python train.py --encoder_arch="resnext" --model="encoder-decoder image transcriber" --dataset="seven-segment displays showing three digits" --train_examples=97500 --image_size=48 --crop_scale_min=1 --horizontal_flip=false --translate=0.12 --color_jitter=0.1 --tokenizer="char" --vocab_size=15 --encoder_norm="groupnorm" --encoder_activation="relu6" --encoder_weight_standardization=true --encoder_depths=[3, 6, 3] --encoder_kernel_size=3 --encoder_stem="deep" --encoder_avg_pool_shortcut=false --encoder_widths=[192, 384, 768] --fusion="cross_attention" --decoder_width=128 --decoder_layers=7 --decoder_norm="layernorm" --decoder_norm_position="pre" --decoder_activation="relu" --decoder_mlp_ratio=3 --decoder_head_dim=64 --decoder_fused_qkv=false --decoder_bias="none" --decoder_qk_norm=false --decoder_parallel_block=false --decoder_inner_norm=false --decoder_positions="rope" --decoder_cross_attention_every=2 --decoder_tie_embeddings=true --init="trunc_normal_002" --residual_init="scaled_by_depth" --optimizer="soap" --beta2=0.95 --learning_rate=0.0024 --beta1=0.95 --shampoo_beta=0.95 --eps=1e-08 --precondition_frequency=50 --max_precond_dim=1024 --one_sided=false --adamw_lr_other_params=0.0011 --max_grad_norm=1.0 --max_steps=6100 --batch_size=64 --epochs=4.0 --lr_schedule="linear" --final_lr_fraction=0.01 --warmup_steps=300 --weight_decay=0.2 --adamw_weight_decay_other_params=0.05
Rows from block 4 of the text decoder, named by matrix and row number. Rows with one number belong to one attention dimension. Each number is 128 + 24 x the weight over its row's rms, rounded and kept within 0 to 255. All counts start at 0. Numbers have three digits each. After the name is the row's rms in percent of the matrix's.
# q: cross-attention query (decoder.blocks.4.cross_attn.q.weight, 128x128), inputs 64-127
# k: cross-attention key (decoder.blocks.4.cross_attn.k.weight, 128x768), inputs 70-139
q.7 099:134118128123126100125124091132091105076114154160142150109135153152081145131129115141147120149171144099159069120100163144095127134108127149129156144137128153133152144147174105107124167136069101
q.8 097:101144172148160167108095155128142091108146153160097115132114129145131136127109091180151122118163135123138137109125114134115116096108118129132145141127137130128123094124126129133095131149082157
q.9 091:162092110138112127128056145088100124165130137131146118119149125117130135126125122073103142164141164148128182140143129095122096120128117130154111109173123127132120177130132124128151109081129140
q.10 084:167107130141118163119139127140115123127110149135162175139092148133112130094117110105165158087145143089147142113127111110093110087176090093104107155143127135136112156090132141110141135121103146
q.11 110:117148116116125163117088107155127076083140121142180146145126145112123104131137104130094118128200142136152134168116129132129130142125107114119102160132144126137113153109113112131117156117123107
q.12 105:146131135127110102157153128105122142120113126149123107151139173127140172141125099123113114108123094088150146163149133142105132129109137124164132092099146148111133151177132128132168080167092132
q.13 097:141144158155152109078101094134092104141134140166141129130128155117132142115110142136119124135173110124133138148127123174151133123112082120118134146118126149155128181137111112118144110105117160
q.14 113:149122145111145134129143132139139145143150114115131133120159162118123142156136105139155129134144145152131128137140099102107118065194123067180162101114144114159118148132130114095138093132089136
q.15 112:122116081133137153172069146121108123121127129118121139120150134148130129129124141150102140125144153150132130110129121154119111134090104120126142131102125138154135107176153150165124087116102118
q.16 093:104121113138118096181178153087095130124146120130129161132158085114160133123126135148148140101127149081112110133140127091110111124154153131147135132144107123120157090144140164142119140144090148
q.17 092:109146122098091124081147151127150129119125173147087130135150123095123145103119090150163127111152134112159145120130103100105142115144099122145098117170157146100105113125154113148107136103127115
q.18 088:132057151138174129138097160161104169139140118158129117108119109145133129108135158100122157106105110142113140110117138118113103152133148169094119116115150105161132129119172147133118127086117147
q.19 106:150148126123178155123112131160114124100149127131109132154161141157127120144154109164138078155159162134170122143107091039127140087157110129143136125121135124139111102064115146149105111121116130
q.20 097:115118170153126088107115068136116120109122144146114137156151106125148109150085131143101106136109115130130124115122079106143118163126103103127099109126145151157099137090059164145122180134110152
q.21 106:140147107158116126131071134129148133098093159166135125135121132153121104105144140111116142148090146154102104098132160165142145146140109093173127120131126105121133116115141149122186182088127153
q.22 098:147148111152113064123080149138126125145119127124166133150109150124122120167143120108150096135139143116129116139126095128161103102148154135154131100173134068130130094100121137130160118124197164
q.23 101:069131151110134143104118090138096138141136131130123112144119128119148117151121128116127113124161115089129102143107121112116093157181126102094128124146145153112076128105148125113092136112143114
q.24 094:125127114107126108108135120122105119103166146147097109126146173157184149103119150161081090137161149083178133148049112083140126119111118112081133121147152138108085126079109101143122116130105141
q.25 102:110152140120179146138097145132138183135148122129128134120120103129131124109178137091161172140123107144098132126131157150115107143163141119176141129131176110144173123156130090139073151139151132
q.26 095:126168123069118122138153098130133137129141133105176123158108147150138097146154128137123122107159097137131137125132182091118114118117163077165140161066157116101150102107153147102083165143160131
q.27 083:154108109171123123076145111148138134134127113129120163121120170139130155163154109145113167173109108169149141136129152132127112131125143120172124115127110169123139149116143144118127132124135186
q.28 117:131150146129115125124175124098123113120131124153151137149183093122146138089182122111146144112149121115126151157139151102139136171103140177124178146136129175121173096116137104133087092132127111
q.29 101:072172110175109118133120105108145133123116150143095112113119107131154125105075161092140112161129101141123142108140111115133092129118111137107112105143150170074118127115134149131131097134122122
q.30 090:137075090120110149098143128169136129124129142071082147126174135088060120098110128136105139139151126133120124140144124119176147137134106090115117136133112131114146101140098108155169168143114115
q.31 093:152204071115170116146136108097144152132188134116129094153108136151155142128133089153146113140097103144115131154124130159112122094105125152181132120172149125136079100110123136132144139110118130
q.32 108:131154108124155115123066134085135163105109132139143172102141117086154112151139112152109120143119101130110122145130132150096099091131178170141145136135124102138099109122125189152143084100158129
q.33 095:141135113116147166181119102139121126133143122140138173181139109102106152127132119172147107108116114119133127112109129121142174096158104130128105188093135137119131149132141147114127143141077096
q.34 110:145139099078165123181104163116148158120159145112117159174118137143115144142137164121152137133120112134131126162107131100111125097154149151161157160118171101146118103148153129119090100152106123
q.35 110:135125059158134124098071143072106138134108127138111133153117147194129133107138127121144143149142123142143127111107108139122126083094089136176158127153139118142141110156166128109108109101117151
q.36 108:104097129068140149106135123170136118113139128152159154124127131162142080126128142105130095181194145130150125098136144113122136129115117119125122132153168130154100168116134153121131170131118125
q.37 097:116148158099129109108110120159118127125177172154141138147132149129150104131120141107118141147180139065139136140123122109124109120144148107114137131161182140134135141124130137142134097067134114
q.38 100:147143106147137141119103128082118151164107125123096095108143137137097137145129131130165141135130126146101133081155149118127157124122112115154118114112142086108094174111140120099109134122110145
q.39 100:137122096166118103159143114156128136156136139116151152148185130113104145131190169103130151131114124128107124128131157112182129148142154119133160157069147135122186107108104098122142088146110145
q.40 100:110113134112145094094121135095091095118120146140144082092112142137119130135120117144136079129087158127128142146116109104068103142122141112101101085146146169145124177145182141105115119124107173
q.41 098:129092132151151128127142145125166148101143128119104169144126120140166130141164116114138123089170105087178131114130090098150112098150131107172086124153139130155155097112154133160136113133080196
q.42 114:088103084117125128127161127183134086152101140133151110080089145137121128130124127126149101132151119119126119113099126139106123124156161089113126145132122108112134179117113145096141182119191169
q.43 095:132134097115126168111152108155133113163103112106157139103156128163118126137123157121137165100133111158133154103095165139132160119117127105147097146063087133107137119135154162091145130139107150
q.44 094:127154120117106094102125129125160136176148127136123141176152150152146107137079171149148140110069144127097133108143113162151143117109113139101123100154106138146130154141131159131138110086133080
q.45 102:145138091138132089126104126108132154123112111110142144137174118116184146147179158090112076134122102170130115148133137134124136094114140136126182103134111113133055117109087140107117129116081166
q.46 104:127106123124167136104082126139134114114121123128150154132128141109154138134085117133138087104116158167159096133120119112115116082146171105151112104169103123147085134097141136136128162093097144
q.47 105:190140154149155131119081138169105133119156102131150156125131142118084099148096147090147129161144157166131114130132112118130101093175114130125089120134096116139156117108159136160128136151144147
q.48 092:121156083097116122137124124132101078141119123154090125110112111119120146110179156131160094141137120102140132144141154147102142161083070148103101110117130092081164114136126124143153097118132109
q.49 101:155109117072155102105145118123136169122142114100127136116170157171127131134185119146152103164144137099158133139140126108124121141142130131126148142136152131124159160111170104151083097155117111
q.50 100:129133095113103158130157142152167157152092134104146122154100124140139176114154085124147126082105116176152124149110130144128155130127168087129111112137138100168117147117117141127167114123112124
q.51 104:077130083114101167114096133151108128116120104118104131193130117129111150132122163141122172097135108155148143124095138153133148122116123124089119130127122131119091153156104118116115122162144096
q.52 095:166131154141131085126123095115159138098111142175158119122113118143123137081166111080119112126136148096179135107127108120152110129104149151133135124128158108129101128072130082146155139096179115
q.53 107:104146147136129135081089113107106102148119147127105117158149143131116092134158138145139136132124162161196126116146099144137096117115097168133100152142121125119169127114131102154123123096144149
q.54 100:118119162128093175160172145145116123088187163133099089122114094123107150101059080122113113112104145130162134154117133148116100134123152127125089116134098159105172139126126093128108146110092107
q.55 115:147102134187167111145125106115116164165138129145122134144164111116139090147122108153159139119124142154127127145134143156123114164121137120156111104145112136119156090092132129158157112113077138
q.56 103:104107159089165141140137096177141108125129171147107121148125115114146131109097127120080139107103136093160106116141108092144131144136145152114131128136174132164125114099154102108093144143115111
q.57 090:110143101116116147125145149161125118098135108148105073101108138143147115124145145119149108113099139093158111117126165125102121121122141078127096103151125159113112197133156106124115151099174153
q.58 107:105159134120119116153101101121150154106103128117120158143178119114104133107168154147142111119132115129116159124105132125184176136139130127153091148129128137083154135115143160077150117095133160
q.59 108:176105147140094141102127113128140113123130131115129156072128124170072119124133139126143130146097107158151111111121148125130165114158123110097104129118129149121097145106137118157124155143075116
q.60 080:162107118174157148123109139099101121095101106117119110097139124117119117091133134107139116126141117156105168126083143098132151146105121121112178118115112156138169179169126072123127132166118126
q.61 099:158097128146094063140097151087139152122125148099099123117127125134140091102129123123111116124117121118114179117125111142176146109115083137147143153139102141106179123155118124121122118141139148
q.62 097:099106122100128137108117137165153142126143114124140137110136137162116080148183082158142133136135133102106104138174160141083096141137103141106149135124082108132099112141127121114117148150129147
q.63 096:107082142092092149120089133147140145135137129075106153116152118096102117128118166121097148146115128127128135154116123113137143140162152113089100156148113142154136142143140119160121090127175108
q.64 103:105126099137149136104111086145109148163154129131142129091156147148135146146093140122094144117130090147085148121106115117141130178149175149133134136104135102134129116147120164166156067164130116
q.65 092:146130165123101102184133091125102135134126144118145083158085111153075124117135123128148100106163159124122121148165138101124119121148112082156132136117107149110142127123134122183154119123167096
q.66 088:106170156152124115074096136071101174108116133105093151128156140120130105165113092117163122125164152148150136131090163158152149125112121173119076143125081140094113101165137126152152128137106145
q.67 119:088152142073126126130145135115137127109108137118125112150141074120131143107133090109158128091152109089125078130126107129109113153117119128103121137132131147116118147162099110121089088116134124
q.68 104:123113116175116154143195151144098085102136134159173153147076116144151159126114145102144122115090137100173121145163115100119125150129095133140116133165120116130096116147158148134130159136129113
q.69 114:134119064100100138163147095123164139140080114136114150126102119147114109137130159106149125159148102132106138129154155138110125109155117119148165143121154081162153122153144105187126144158134110
q.70 093:098119165166163102106104125145150190136143140186132159101135165075151111129119085176130128165102125137104133113123143121168104156104162089123115126151112164160160129118135140114141123099140126
q.71 100:103130146150189132096096075160155156133165147144174105150126126115171126152115107136122114150145183103089122108130142097139099120127157087141141124143106127134083121133136164167138160161157131
q.72 105:090128113115103108112138125163143144159115085175150154132113162129174135145120098115116068133136134134128149157140108124146102144172149140142163096138130099131064124137136153131150114152133175
q.73 108:165136157161089080067118129149156168145125158128112093147095109110120116115125073113132146127117129125081111125164148136131128116074148182133110109156120124132142110113174104138137134159124127
q.74 094:132125141089096134120117118085095125087119104090122107113142095111083122116121096114093170103128115139156117138110104124121135151130154142147114146115152113120151174124133089152125084123088117
q.75 092:149118136101127142154142101142145125159158121104155147133115137157109104134172112153107135111097086119132142161126106139105125144173156151115093111125095109141133150140110141122137105123153135
q.76 101:148164100110110099072143098114116157158112105097105111143182109155124084155135172110107079127104091150130161094131122150118137130159146136168123131068132079147122079096106115144135123136129125
q.77 100:109171117174185130086108125097113138105129145133142123111140151144132125135149141158127132154152154109122118100127152112126157125149109091161161101127107114173087147145151172102133186110098123
q.78 101:104107103095174123092128072090155127119123132109096138136101142117109142117154134130132127163115113106158133121109105120109158133170088118136139123155122112111090150139095139125149128076135143
q.79 085:116142112139141082166132131095101145085135129131120184119085120147078132096109114106104148126090089103126118098120092078120151107169096149134164123124109155121136160130123112092121109168081149
q.80 095:122136163135108134112128166127139152146113087139133110127134119112101134141141124140105162127118123170106147155106126111111140149108168155095130132134114126115147109175119127140130072091106127
q.81 115:138156099151086081161128103127101101082142135153128133158116110152112163116145175146139144116183133099108096116161131124119137127103118098128165129099134136129124124134152150139153125090123110
q.82 086:096142126113102116109154147146126116135128172105113100156163140150194115129134105121168108162125118116132140144151085136131138127119121160118117123113162151116114148133143099093141121133120181
q.83 115:139150189130088123123142159110179136138144127158108128059112130134101131143132111160117142068136122148102109138150143150135103147144143135115088148117151147101185147135155099151146122126125117
q.84 107:130129118158114155148135138104135127143167126116136144112140173143098109162178144178098121095098172130146148093102157141162138139139122156118120164107118129109187127103148099126149149128096131
q.85 105:143140129176140127111104135139166132104126149103129174135137121174158189105098123168149159115173116114112135149154116111131165117074132147174156103100120096142152136162124154076121126112093112
q.86 097:105154139167128152136117157115142118093116155115088137129118145134108108099110109104138095106115158163153108098114132157128122084111068124161130162096121125144167118095092103101165123161146146
q.87 097:139171109090118110163143159135127109121149090115103149126123112128080156120134113140156145121124129125079126160154108162124183190134174174141147145138109121127149154173081122148128108128100110
q.88 099:137082144105142146090147103114132097121115108125125167119137099136127135107178131153111157118126124133183157116113082095130145117119126139110140139120121105128142124114129121144148139138076138
q.89 096:161112093126140085110106122139135123135119130112139073114169110102119125119142117093126106120077171111118126109117119113101122148117117148106125130126134089156108111148148137134131108114150151
q.90 117:126147144120162178120130116118089123107147162116116158127140155122145118155103138113107097121092130113128119170112143134147128125178166133130140149114181128118155105135120155161148124123089131
q.91 102:146100079085113104135110092152166096100092157132158092136100131149110120132142112144147121122122113124142135114172128128094117111101137097156148091140147062133108158114150148105129153140145133
q.92 101:148128108156104068160069100105118120093129105121118173100141139099114137130114168091129140109171092155105142144126136144134136108127124117134105107102123149156144081115130165117174101130112141
q.93 109:131135101144092121107136140118109156182129126120115142144169137148142139145078129104162141182142135138165119162114150142128149151114143114159135148123159111111116128147102122143150108082133155
q.94 110:118168131093205138126149132123108107131157159111124086127143114149130116122119141123117122128134142130100125119100146131159094119135147117097159150105148127179163107128111154149105079140084125
q.95 090:131117121134087103146138130173147144163097102136175138132086130164087129109120136104140119129108111127112133128133111119121109112125129087137135116108133089135149128123136119135130154136141173
q.96 099:105089147148163139088095128115181132169117151096086154125153118117177119123143107138157135128170117141098136135178106127132099124102138123138111128128130123150121138119136086132102120110158130
k.7 095:104138168163115094181147144150094121108144115139144126103091121106108163181129107192104178106114137118126169129111151125142110109177133166093103130129128167114156117140111124127135125124117151149103116136148095
k.8 103:155082137142104149122128113113075080101163141155132105117098104129161144103121146112137143150128150112128171102125192141119101130110119132121104108122100153130157165162144152108112162130128155116091158126145153
k.9 095:116092134133111122117146143149130122152113123119114129120148139135117120146096128166086143117087125122130113147103130081090123148090124124138110126107117144138064130117121106144157129078058137104126112101108149
k.10 087:172172109147101149099129092097136106154110133102172171114172141131121156196159150115096101124146112146107132125141147102088141097178121171137133105133140132184153139114153103152158137104078166126132132115109117
k.11 099:163131130093100115137125137111102101105134126120100157109143167138129131107100109157136123135128168139080147155113141117128130129146127126122111162171117146111079150116138137132135129128101120163061094143088141
k.12 106:084140157117139163136138147127166156117156102123165096156132090138121121136145089131100080091113104141141117148133144127112110107139143143153189123096092130106117133150117125153126125100155159179112129185112180
k.13 098:136093119148140086144129147151136144153098106123130123115126125131106166147144133121121080139141135132130063119120211126092131102146157122114129110152133126108129087129122151122120102126149117119064129140114195
k.14 112:142144110149137132121080129093158104143167126101098132146100107121103199174132135136090108113132128142117144134134098149128177123175163095119124136167132173105107134107154121132119141152156154136123097134141119
k.15 105:156078103129127081148156174189160142093117119101119114108104085140118139129094134185098151124120150149098151129120142119168097137092129136156138148147159145123135071138096114133094119137161142170105171111148124
k.16 097:105146197130127155135097126134112133118200159129145119136152114110125112130127137099166122116146112154138117086150131149157125141156113129087108145141152124104181143117139120154110136106185103136125131131143144
k.17 098:101095105127163130129140141144129126127137131133107147135113079113134069139108144110101124122105121083114084145143194139093137149146102120101097108178145117136166133104131146133107134084110082082182085145170087
k.18 091:124165131194082093149123134074085136118134124137145105083142096140084129145164166116113175118162128124113122099151124122144090139115112129137117105153138108159147101079145135119124123142123145107146154104158150
k.19 098:171125140148137153089149119149102091108184128091143114123089089119124142112134178169117127143139080151164150094118136128139162119112099107146102117113153149117146154130148103100113125142135121113131119123164129
k.20 099:140095126164135113135140164115123110099135150171123119104095118109083183139150151099181123133193125131090172103099122139141151152120147159171141087075134141127157119116110115145107177165127117130112135121123174
k.21 101:165119146131110079119129166164181133110081160127125158139134118168143110125139119120129141133092137116076123120104108123138135106154117135106120195147100114119129165141122123141151112087118166123149112154105145
k.22 104:171131143138131129102148111188140130144129130114128142112162126109159148148161089117098161133129121110127108117136054150113154160114092105107129111111124121122126138096108170176088121107145117103131139181106116
k.23 096:131141161168138083149120158120161104122145111131119128105162126127103156121131146190095139157151156150150126111121169142119153096107129078158133101165125104103104111078141129098103102131128127130165139125121101
k.24 096:126116093126112139149103110136181138139122110126124155083139195124133075151174099133129139124112122140115132153131156118154151126107118127136145110132169108097120111116117135126105149098100145101107138125104112
k.25 098:140095117138115132136110133105124117136149091102150137125128117142091127120151165156114109095140118123114093122182144118129126127159108130153100179132151119092081136129136136118125103108112131115105127135155090
k.26 095:173167137134140160111120130114115144139125084107126162142113178093105142107104154125122107133075169117175101128151178138128097130118099151126110120124158141150114120088119154127154119115112135079100133124124113
k.27 096:106148146135134143145152148107167129145136155144092110098134147176130128137120088083111169132079114127103129128151132118106140091120123138107096086168167129117090131121145116138119148136160148137132122161140127
k.28 105:138177077168120106187105126159097115125091113134100110128156112099115083112113100101115147123188128108121121144123115116118125168124106120112124200169152103122112110164138182143164057105139093124184099084152124
k.29 106:152098131110147123141123130106141147118112149138123158125078119156136167147157125135125151128179117093111127118122152132142180136130115131117093205111096096114136127110116158167138150137138110124166107102129139
k.30 096:115126149103114157085125154134120130169145099132103147126146126143114138117148131122114110108094126112118143124097148154095099143088103132136119133113126114208153143177150165110147159106130070086112103119131136
k.31 102:124169122158152120129115091158166159133136118150137144151109101147129118133135126152139145162092117133163146109134154138120078132137161135144119069092109107107117140151107103169120142116168176130141183174109134
k.32 107:138099066099148079136143162120132131105149111098106120139164148140106086112127179133112104153101114128128141097112175127145120167099137096133099084153184127143164163144116145129122123096147110110150091150136152
k.33 101:084136146154135129107091104109146114110109151124120125148127118164113129172126118148101170125136107082117092187125085143128153114100139133131124124127128121119194126120137094127104106127127103203115092086130116
k.34 102:110097163109135145104113083141101154099118090086161113130103134120121102143098161181113116132132141118148152100140138112134125187170121103138084104111164177132125155124118110151118125129145142115122145121112087
k.35 101:115115160162133150146137150112167082107154087108163089131123138125138121131085111149097139139126153129147134130147169110147115093135093136136128148124115116105092116098108147158113129170134165114099157165102166
k.36 104:140140137186115153136119118091124105115113083111106136119124115137121160098126154169130107132142097144124135152137123121138170144125133099094159175081102115155083116136134160110136116179128128132103120136155125
k.37 105:115103138175155087162126150108136119139106118125096134085052169124110151106118115161134154131115130128141144145135145114145159110150154137123160083143114109091113136119097145182132085110124101173107126092078157
k.38 104:132127133150162136119090069137140157112172113126155114157130127116107132116131100127091127103110149151132121149123128155138087115109116136155098059171106144134105122057086110178134175149131195136123184143152089
k.39 109:154122087091142082134102099137104125088067132153099120129121136132106146133133135126111166122172106102075124128099111111141151109136134121137118121144148091098133095153106140102116115075080128111145108095139141
k.40 105:113106093141148124122128120090134133099135106128109089124113107128095120170120086162098136116183145100149140131138096118117159132138121134095117149130142136128126101077123112123120155148089089085166127107139155
k.41 096:137067197095159121090105098140097166106104085103127143116087136132113132155112124125121109127120100159155132142135114138159168140186143093108135111119134124103155136133130074143110115140102131151110112093116169
k.42 117:141100147106156174141137122124125161130114105099089153114156168097150189117106152160101112133120150109151091119086126116137171166137091093097114102153071113151096129105131142123147173078107136094081099174132090
k.43 104:123199178122123103135109127125094112104124119142153156113148153114106129096134161154115097110124154153085119131098170132122121110158145166127101160112129161170097108116101180111137153122123100121125118089142146
k.44 101:138135082169137130093107151153159195134108139131119121120117080143128188142117124063137103146130102108156157154152088131098081076094119144126125094110126118166129126140135172129112129200176091111144105123141172
k.45 103:112109150173140097185129115088193152112154090139148115151133153092134106120123111125101113118112134134155149128131108144118146105097120116099152130084117141131161128151102151139124129183186112152130139122138125
k.46 100:092166113165140155140108107116111149151100081138133155120117095128148155183119157143134145135131150153139129133151096119103148140101168125125109012121116114095110159149148136141150110100127119134131129136117137
k.47 100:209115162170116141110110163121111145156094146092132129124140174132107167146129167156136153127123119109121125135112147108111146137142126160148083100099143159109122160109158106141116156154079158135177138142118127
k.48 105:088146130120163139092126109133171183102092137137102115136122115164160158122103083111140094097104124120108122132152149111125124099126099116167126201144126126111138119134136143193136146113216133114111113154113112
k.49 097:130101127138105121149138103098141145166115104108120074153097126117123131119133119123139096129081133126121143132167159133103136120133123126118106149153104130086095131139116152145128119136105065112125155108129116
k.50 098:144129164089137160094139127142125150125128119145106152123113135126149115130147110146137159189145122141121125139117072113114111120139131161153101157146128137130138113135100126147131096150105145112108131128133048
k.51 109:076154154127125109134127158154145121116147130111155123173169119116126159129120152150099093123109091153149112122137156140121087112097154126087124125113131117126119053092111134132125136135138133113149127146132153
k.52 097:166097129157134142073150176134117103132110156105120144157108145143127121136135137120123133142139104124168120164143139104123110098155103124082117112173120069116136140144134144141091101116102120097108125122123152
k.53 108:126109127158145136135161135112081087123141132122148105140112120126127120118095142063150143110114136136152108120126162123129098130149113121105140099121135156168170082110114122184138128135138090133134140138160126
k.54 098:105118145134117111090149141138160105130104118136134124119158139106126095146131120109147156096176169144133123124131114121130059110158130119130137092143093142128177116098108146144107143185180109168126153125151138
k.55 113:109080105158155164123138145138124096103118140141129148094149086139141117138130123114117098135147107166106169130110146142139130097132113132147148073167138119143099137150150110124141143086098111179173128157129147
k.56 105:090102145104111167150141160112093096142098151125101127136125140161122119138154126171122133110117127135141108114107149130123098084106138111124141144135084124072128125174152138117131126080121116124099123075116158
k.57 103:142125179106111142089093107106136125149161145087108137147138084140152119097150148103099125126097095160103122150136147135091132099129115158100116091129117116137139070159148125107085172117155118093114129140155142
k.58 104:130116168131148178133140127124135154162133158135127146138120109144091082123096104129121106153131135119109142092124092150112160141189125088121131165191110134169151059118110159157136127135157092102154139146165138
k.59 111:181153148174151140146114092137134120168124102139120110089109083109150155183085114136140174114151156095128137147117132117119113140091131148135122149144129109133130155117134144125132067188140167114115121108160127
k.60 085:131132133144127127159130115100100113055119108121113151123112135114122159107145133137136146128143180124138085129159121158132147153148117100116101176096157137108122144122157152119120122138117135087110157126094125
k.61 094:113099119132140127104123137139156185135146125132122142118090080113152118143112108127106089115102133107144161117122092102102138120066117131157157141096124103173177115131124120118119138135118119152166120132086143
k.62 097:127136109109111098185134112136099131107115106141134095097112135150148112115141101069119128107123092111096132140116136113119088115110169128111156090132154112104117075140159129133119148121103123165146129139133150
k.63 096:095169103137115135121092137121159097179115127139127138145141129105110117150109125125110126110116154129138180127110090128098134156122131101110157110145127116158139101151113143096124125111159099151097101105124184
k.64 109:117181151138134162170102123085149130166123106129161099108121148151163109139137137148141121144157134109155123118125128141116136137111124162119125113175136116136108142162155107127129208136165133107161126146152125
k.65 092:055112143103132084101125117130111128141116145136127149154142052125126172158125119183114129140138138113156130121132175128144097160112143163165102126115087119105161142121155149139142093130088146081109117155088112
k.66 095:088183149101096145125173111120092111148124121136132109133129171116144155121154123176101179100151155156136081116091136116126106125120164153100124147152117127100177108128122111156138102190120134159147122175134108
k.67 104:126119141106139132121092122107111124089109105132099069116134123145138195082119154100118113130132150152140100135147140128147120128152146139109129147145172094124130109082132128174124101110137075136118129096151162
k.68 108:158106143162110107148129183142148093088065138129096143154130154134158145130093109090142137126084118159123132121153101123115160129118097139123112181155086076129102109094105096095120151138124152091126089102099126
k.69 110:141150110112134111150145155150137110116116128127087112105097123120116084105094136157131092148104120129118127143108157092126140129149125159107128167141127176148119133150078155149066133080144091102118119110135200
k.70 091:109084119161139149185153119129109117171144108159144109145115076126134186116158084097133161130107130136135112148130101167124107163111131149110108113094131095102107100125164089163119134123079094146113108119100079
k.71 100:171148115120113180149121133147121113114149173110163169144122143105146146157143126112126178141101109138135100133117116109135141120107127138119147116121118140117114101144117121106157151129145168106140148060093094
k.72 104:192114133108104222131112170127109107156143153117131147138134163135149109113153161096169123125151117106132143110153108131141117121121101123153133107124174146141092076141158117148101128140102155124111111124120121
k.73 104:170110161148138113102137124123098126125107155102133136132123110146128106147091128122119135141128107130123132136102137115125083132094144103148132156150126114146066153114090155108117127107162194176102132059106157
k.74 097:138108130130132089123101129145165161078123088111126098138142132157123135123121161176161167119115130084106128142111141133150117170176124125128125195172134132125131105112101159130106126086123116101152147119132105
k.75 093:094093136146158139137143110152119129111116124134139157144130115144117102175125163125152070138121153113130164142136137147169123107127101100145116059121118140090096104111125112129135113162108147086118108062103093
k.76 094:122152103146092093120095189152126166098083170131134121112149134132118094121117124141133148138096126147094155109102109129121139119153143145140133076146109136096136123092108124086114109129124069129149111161144109
k.77 095:141127152078128078148136126114129154119084080146142144093162088168109129112099100123126134108173142113148150127105127141129145065179124163096128113132130123134129136180105140141148158130088177123111158124086085
k.78 102:152133164113119117166117130137128134116131139150137153121122119129091126137095146139138124129092093154128151112169140131153125148122143148090097166130194141101102124134098138154075113107168130114103115108127139
k.79 088:125101174123143110147153125089144129165165108126144120126095145132132115110106149163125122118108069133150162113152091142109120099103119132107113150109120117134135107088120127131079153123117170141124112121102112
k.80 096:099158124193126161195168116155151120134130098162134123146136156121157145155110145115133115131151157149113155155123136146119096127085133155122140085135170157103076152088148137153095141119118120158102105120142118
k.81 111:105101163094120116129144147112124101159055101122143095126159121127167116100133069107091162116150127147150128135122132145130117128109135197150100166150124137138131131093116146127124143120118135180107161191106107
k.82 103:130132125153148130141115151140122113125110146119133094137142151125129167160121138138122118112096143118124119104122104156122101122138151129170124087166117133105160123094148127123145116160098088137163163187164126
k.83 098:138064159125145117143099146142132114135072116101115114117093104133107081139157132131124119153108147093152124142149159147133112176133143109149130129102112142144107082075159135122160133140090147128141101114163140
k.84 100:114134121140126120129179107139107089096159142142134109171128117124082123149149142089103106126108150110138146116139128141132106102129125181099107168128105141146125148163072118112115106095129103108148130104171147
k.85 102:183150132092090072103179119138157100139139110101132103102115142130140118125137108117145139124150105132140128140094107129136117115114108160174097172077129102110120100122113111099156131142143166154094150097189164
k.86 092:147143134101109109116144133147126143080182103114154124158161106129096169173100130103152155141141115129106130168149145124137174110145143132102112150116088104119086135103121095059162152116143072126144107105157156
k.87 099:108075140120138126113128125112145135117135086139129146143141124154140098120114141112145122119163142102112149114126101165142152169142104158133103142133188101144111100128137087148074150146133100150132122142102144
k.88 104:120116131175104168164125133116150147129146139105138099132143135106098127070107181102149126100135165133116100138144125139133118103126123093141153118118109158163144138126145134095116104142136117158116135094164120
k.89 100:077167135146131146097112132119114116113113110139148101119153122140155162065146130118131124107112116117153131115141107146138176120110140112127140092124129149098149131128097131129147072148135118160153162157127078
k.90 106:118060136108151165160121166135098134078183076153140122126100157113149099164120132156136145100140142085155129110120132117123170154143102098122133135120166119138111121153150138094119168125120104098118123200113122
k.91 101:107142112125120101116164107115112124154130146148148130130147111144121130128119110145150100129128123124161126107135171115150091116109103138117150152128127128132110123113119141159129104105086109060078142101174131
k.92 103:107111069100133076106130110118132128166136137125123081136099130105107160111142089152125148122137145111126116131116060119120114153113139123160145151133065134096201145127136129119125149156131158137132156178114105
k.93 101:134145136073140130134136143107118163140083100119120102141120175107151113098144123206123116147125101126155127166085165127109096137145107131193131066180139157165140108168107145116144116114153151152153154161123113
k.94 094:122137122106161138145104158108111149117173099109135097126136073120114123146135144096094157095163114124118117137142106109144128132134131148116114163132120132135167115145143140162112154117141052124146114180149119
k.95 110:132107115117123129106100154159146134136154165146135146112137106124136130165156123121121084127147116135163139113148151096140074119175134148119146114116142113119113111165049136175106147099124151119103147148172113
k.96 095:134155163135103122145184128147131099146159120119127125122132163151101146138139141146133114142128097160126161139129125136122133115140115103134118126099145128096119099104116153102135117153141070121150144101131156